A small self-supervised image encoder, trained from scratch: patch size [2, 2], adamw at rate 0.00086.
Rows from block 11 of a small self-supervised image encoder, named by matrix and row number. Rows with one number within an expert belong to one neuron, the router's apart. Each number is 500 + 50 x the weight over its row's rms, rounded and kept within 0 to 999. All counts start at 0. Numbers have three digits each. After the name is the row's rms in percent of the matrix's.
Before each expert's rows are labels from the 100 images, of 14976, where the router gives the expert most weight on average: "peak on" is the class under the peak. Only what is clearly more common there than usual is listed. The data: simulated stained blood smears. In brackets: how many of the 100, against the usual share in percent.
# router: router (model.blocks.11.mlp.router.weight, 8x256), inputs 128-255
# up: expert up (model.blocks.11.mlp.up, 8x128x256), inputs 128-255
# down: expert down (model.blocks.11.mlp.down, 8x256x128, transposed), outputs 128-255

# expert 5
peak on: large cell (96 vs 9.1)
router.5 100:527508448541552495413486405463418520453551467443484506504518443436462517523545540454549485546549494443580610459458535448469496472536551560461535352450425596567510437508515518530486437514496481455480458479556466518435555574558533522521488548456525523437472529520525447438567560415440472477455585500552455458541562526495556506418532555479566515459553648509395532511634532442464460441510
up.0 080:453492543588534455520541476548534517546475448634486509438445458521539545544457559541489467504437509426485579506515543553535581504472413480475494475489520557471486621491396440474495571471662515520430497490492604386519455558492506534528576401497502504511479518445501546533512430604435489500405580493571510526378580524457532542563524519467426502480535492565501512480484429490472414512561
down.0 091:501550425504441469524457458454557502486476525508583500435510471545494528443443605449486425512519446559524442451446500471430405551502497507423489477478566653400643513482496554611465426597464454464545503505573436517460483436511500440564450441604570486539474477524500496461479567356562501445563489502460422536504421475512510540467501479591546502495543477506500451523426514514489502549435
up.1 125:522528535450521625475439476529536487449544514516504573505466438541538653505542407503438439533470538520447488495425445481527481571559471511524541534426517533509494571580520437461387568549427418510425479438484483579498503453512523425458480557610451472501498541479538450474540523536555450481502548461510435454537504524480607456436520396560512568449542483414546535541482470450443505516482
down.1 117:568523453415508491410564476465370518512513471437460483457615480528466475481479429466552617618506481536615510499446596538519499489546540602528513434446401642501513540463507548490477466516426585502512495515557502471470514558511436516531438420478546447506373424467478482485550358402490528502458619525508463464568454489395458498417463575511417461543474502501464473462580413485579455503523
up.2 109:399462479525400456536551581563497545449486538607536573506385491380482509447491544527396495418510504435467506609558417492565549509574557451518514502577530471455516495524528449450523480437572565499539519541544547467536498508442544473472478470491507495410530566514474545611488502477489571433498514531454521416510557541530473511497556520573556439449390433517535500477415504472514547537507
down.2 107:463454421534543507420462478570485515545499541434419532501535497499453490480486598513489526568501512502608547533548570623523514527455502583541605430521535465585431492547478424486400454567492490461450502519522588513524498519517527541479528530537496435406475522523554498381463476543436480506467568455608598547455514431448446425549428509408366515504487526421449468509528551482548459580489
up.3 099:463508554526626427420532487517442485574493514556472548437495501325457495423533436467567483518592501446515546569472540444644528402526529453456487429525520532492537576455554592511471525495511487425495478443547522514526543488433451443523457462456583499508560438454486512503561472535507430573528492598498393543524502551494519479501480485553448470428433592546486439463524423561521497514497
down.3 099:518518456382540429434576430540624503434624536423465474501508506599606525497523569411469503453570445559392447510518496544531514526521592451394579647529480444486412466528419506482402499568456498515468483634595422531497465503487502562577422593517509459437537536516498466476471554426464459443470462507515571440436538492460527508494480528552478442582503397384535535577502518422515535505449

# expert 3
peak on: small cell (100 vs 24.8)
router.3 106:452376437515554450571447570571530419431439567438402458492471488531536492596545467567547509450432527412459460453526514555607511458483477471601418565469553465566544480540538442469545581484419367567472477485494518596463411461518516437453542413561460518539595530492564536533457454569443437486568421499454530499509525453467534558520544485584538504479458481528479577580392544505431427479503
up.0 078:468538437482517466514470491506410576488515497491532452557489528528517541498416517491467497516477514557571547466416486513461527565558402502518495476483563496427507550444566598511501429568489548414474524519494446548534541491549517569502505515492498456577468516446519507464496422495475457502538483559471430548521457554379543461455481531483477533565509527479597449406485420468495432486439
down.0 085:539431548367476553607495559521493528565514484521518486512488484514535578545546496536488500560495592553592491517625482537464453518509536419509559530465579463457513502511580430475457497517586470457479558480465513538507512475505465423516427581491464510458555527511492516590518458476489543523559498442515481516446456494563512492416511512474542462506452572514453498558550474545539543455553
up.1 107:519526535541510506467583527484502544533445551495539488548471509497529472496467484464502525439512478498521432528519427495593524535470546531487573529579561593444513519422555486412471487487488499493485502519485444491624471462491392522504539529453564485564531434518461511474428423497531526422579431521499477532468430542429448550440449513527508472491461435543577468430435514586541520493476
down.1 108:567449491600515549485557474538550519426427499582486624522496513481548560420467499505466489477502503538504469530541535534450484523459518541474471443493518549601548466521496454545532500419588567449470565506524527510496597498456537367449485498491446462446512425552472492534537513542609482478518393445390481366513474492528564522458475473466475483502414451469560576506479425424526579501487
up.2 073:476495564452510511492523486437404441463481448593524567498411466472443474520496617552454503411518481510430621488530453529463479486500489441416560468587535531469484614513516526523606422496583558434491481488486479534469492453553420487398413582523526520592476550561505419534531430495504568497416534475486517533473467537542476457515437470483528485503402507510458542486522442514459412469529
down.2 082:437478620589495502523477556447537559495527505548505509462497397434430450485396510487499508504473535408597404416516540470467527495472531543501517530547528513509569523554370542508455465468519506478468435543568548461551557547493468473482446473568509457417458490523520500573532559492611535636482529513456556563573518593525498465476481472504572457422497471394498540479446443470518425456565
up.3 115:474480478489514545608464501486597492534502510479552480442454624555494571508493479454479432448444363618350497557491439454510443525437457501510499453495601391506546570513546508583499558536444442511474506465471510551576470468494470542448483554577521493451553506485421498534495610454545501466507480524381455441492487527525625567499489461532484585521528552482570521572483504457470517466423
down.3 109:495473477538526536522471543463473475490521510525572540468454383552526469520478419570530454538513481445418494551562527485577476452531494541591533555392627423560511479468470497527523629570528550473445543407477537505549406451457497500479509463606410458430529502442469497555513524548528447538473427501489407472486434519549551504592441491552547529450462467499473566536543500502373498484515

# expert 7
peak on: nucleus (48 vs 2.8); large cell (48 vs 9.1)
router.7 094:452517567526443458414542514583507543606542538545497502564477541396500425428521489521398572411457586506482509483605465586519493451604515524519533498528457499505546444521579466424550513418507533586500478569507418474513564420486520418473489455484507533498513588603595462546505466559493543532414577531470533457511429570533435522555493517558509516535499435520496358463483418477548476534536
up.0 074:551571485503538485458549536498470424525445475463522576550453363491560459413468523528503522391445536426502465469499534465470498454470488446473490587499502487527446513476479514456501568454597475440541571447533472502541454497573558570499565461525571445484388434534466455533554578469456476468501418483475351528471584502544538482541497491479602492459587534464497555457541606516500555549514
down.0 083:522457562558539525559527501586408574517400512460487471519597537500513459436493512466505421483583553560557435468546408467476482550457420486525504603507503511527522554556526440491475546465512476502495447500514511503536559609536502512538530533433489497476508553510459504512397542416508438462446543430508518375510536478478473394518431459519534483435364432539619430597533446547426464530604
up.1 103:513441548515434570554444468515465433476497523503467532457396431449467540440514495566529487528455577468469513397472516311528478466491472390498443422517545521415454452524533543479471459497458386455553480360465517567542430485408521463470527525503414515560492451579503467497485514446498450566490479487547446528511525443433545475449507390465531470381608649472399482529519551538425533466530
down.1 105:503588544519544524483518447411513512498505499442492511465555386432486538512497498532589518576489525576511541522473528484572527526521571448456428475478441574602576484512497556497432515476445531468626489561513536577491503506463413437561475503417525499490559449442533488447495497492498498504452555482547433522500507473439532526572433527430431551481565537445504447500539507450471435551540
up.2 077:534428478528467543508447539426512456488484429511524453520495590517514520514501397501534425526494483505418547406465517463550557625522562465532386515397479511496458555502371507529483521446513494534511562438501628474475404493520518477421452412485454602529465555638483484517516522507531483528556509493518452549510496537487524539416452475542473459467535614484440570438471467468449514547496
down.2 081:425418480464424537476494480469516484550522516555404484546468444510531532488507486590621576483447501593430529487607575446575506398503505532519534632507428528498418538503420540575452423521493521415441566475541575568513496419385489582420517472495530569523513457426571497427444529533505498538486401511448498560447451487482451481605430538552508444501451420500342488449430515530468499514490
up.3 073:514476420548453444558583519522553426567565517494505586511472475571432554515507532514451484476536415466437490521449464552523562520457444414562510530515562476571599564591530510596434457550454529532517565534472453531532519527534449509469528415509560523512421465516478519516467495549587478513447443515499453475584458449473442544414494472490484546504451547592467442481494561485409543484532
down.3 086:578484534505422428492489578424585482502552484509557444475531482536522525453475449520459414442530532400559563569558465527536580592470508520534513411508460466454415478493483496437498524411495451531402496581531522399519560481518513465573564404539433499456543462493535572554582508520452485614472523490565435609486518403551542524494507507550498452532489473511602503482479442517445537570519

# expert 4
peak on: small cell (75 vs 24.8)
router.4 106:461524479494454542543537545462475550538465479506545495477494466551566501581478574550425448372536517517467486495564507412543497491521428490418469497476581546489461409457495489519517488578501548519395567468526543467589466506450430486499526572471557553465525475496473496535458552477588548515516453495509516508487434471510548435552422532509491497530539519504509461504545527497514587608458
up.0 074:511493586485428491490496544470509391483551480530476446587554557462462529496538419429523376437478529405586513639496582542567472495524452468517544525490515509652528415469432564468500569482544495536589594413568471492498509519456457545559556435515561512558510653537533464530434539431466534530609505480549465576477521478547521557497477502561503562479525604586506448428456537492487438492460
down.0 079:492490590500560619584616411516493530504415509529540474472530512462591528511546468552449504574484540503418465494528475401471405470452509535491545518506536604470485563565549532529475469576479487503559472436583422428425463543452514562564464531513583552558521523533492517403515506525480424455492565487478489512491528458419480551605434395497562510584597480494484455484514577490396483428520
up.1 110:560480420401470451513516370543542525405564443519567556498505469564490466510513555379485453520468465609458542498538595489411333483547555546499477523464546500540508442537507604497492430575487492589422534464432483485433571516523467443551508539518491437520503513468510483551562538434492459513551476491541498484483593459594509493540529459449522487486527556512396489482532544409516475522471
down.1 105:471534597448475470512550512422511448531531501538399511524542482540530570504536412481489547463468492552594415555491485560353446464452535474586490498576422534494452554478508520629552531443522547394450498532483419497496501574484483597500456518463563574519421449523482499529471512425569503477495529487456460367476481370593490583498505457452501460589467521470497510552491474486456537528384
up.2 109:512469465492453497550592437588483597594486501467548496454468506481518482531563618499419401430512570493563458574516472516576449546492473487501563569466473457438426473578523405430520533529446532573562458538548496476416562493452584439467529600509409538445576562522517480552571502502494446473461577434580533433481479523568492443502561513475612488559509503472408520515461540469458489571515
down.2 112:535470616564500500483457483589484428520446562525491509589539434485497426506525374482503592566524503570526507561394428556529511524498569517481434527521485518457537580529489496575515601514502519489411478550491522584465500520506539498496476477532500410569381418461589566483500462495478552485523540496529483476602466541487458529464526535548445476546481439502572501371522486559531481441452
up.3 155:455463487536487480516543548500534532582446544460566505462621556542516451543498414566482473374535459511474424510521451530573517463482553483454498542584466527438441406498544414460444546546406606560449466595471522514556462432442487535508450464461492562441522476526443436632509459540492488450559438510404557437426421431483519465547490517476522512580479451528565407547482555507506527590478
down.3 123:512561513454565457539498510603505452437491511493431446475457453516453498572511457565566604583527513505427461483395462567473542511481549513513429539415490473518466595516521490572567529571445427461518458479451503553476457518549544507549470455563480484530484553508542603420493550479488507543551494517480445531529535502416500567507568530468525501507479486526556514562398474526483454449541

# expert 6
peak on: large cell (83 vs 9.1)
router.6 094:514475552479507595544593472496534493508550508502584532429444454469492538472610569452495477550464567490545539511525576505446493577545459555495504545508542466407495562558456479496501593485603513465432533452473546561559495522453507439526541508481427423499492475429424424496591577524537572484436472517532468412485497532516576419538537420453441516472500544398441477497541513482471534552546
up.0 113:459474518439472486443493472561526516484578514529521523540508441429521491441513509498469504448458584477499515522547487489448440520573520504479533520592512470406467458496613440335437478520496440502516488549491491462477536460454488411507451530530466478411540506580554411533537426453479507513433589352533609473521559521518457433541567574479553539500536446429539404534415496392526484549496
down.0 112:546518502538525510511490478541554541476479574446409478438621526521539431568455486483467536562520463483539495558465416605497467505453484572576490517461383605527538549492558512521514499470418453465504517557555472573507484447480447507468468521445626515535478424520523596401470451599432488538560480505511573580573461480439462559484392636519541420512510449447529531571430529526506530480504
up.1 122:437395404540553422440565551572493526425463463559437375487447481479500419471555474458480518570499552388548484523517438640525557493577509534527553545517542528569489551523478485494503549494531590470452453516606546462563490530532579554557436435468524469436447478610477542474440488495459438515433560445472548530497535446440450490550474585549438502539486412487511417481431481530516417591555
down.1 111:484437496525471552549521500577504507430398549520499451452441492592522421515513503518479525425512514485493474473502489490521523474557501483431530504459436492559418554637480394538474549538433453568497493480533503545533489470580605376500567436557498515475511556595559496558521447546468488407513515472551633469561488460501502450546535511481537565481478518459496492544468560589508450525525
up.2 087:560590519483489497531404409586478462474469514593557432502521491500508439599500476482505436498476454453472507423462417506502508549453544557502436473490483512529529518573497488507488549488442474481540520512463520516498490465541432431561535531444591528455482534503499530486516515581466536525495507478502517513425470408461533459522523441463568422491627501470551518596488570429475525449528
down.2 087:509513535454529506408544586462468502511467457521407490512456551451480540592550528650511594404498562488447423496559531496526592488458473483403509439543480470478479535567455532550504503495572441545490531394566547444492538453509472436547543489481515470542481501416466522600477545536443573539476574473526493510443487398484473488510502563474457541502555531517491561415555488478558429553454
up.3 082:459493552545520435447457534453436447470519451485535499497538485488381548536465515526452529506550561543464621497546465451488469502509478517510500542488495529533454498477389521473444481490556524489455448391543551466507566527480512499419493563423424429496520510536515527518541567558419459536433467390516531508506464516512424500478496530553549516510451466621601606468534510576489609457539
down.3 083:496534502407405514484597519566595447485459609520585517486482546506505511447448561461514480540554494418450509553463492533516503533443538432544505467596427519418509502472535514603483464531468480487528455556531504465379618477516407513570403455460565439509453465444482502657533469411533508500445490629464518479428486420469466449480494512419569488572439508460518422524532530544496524495504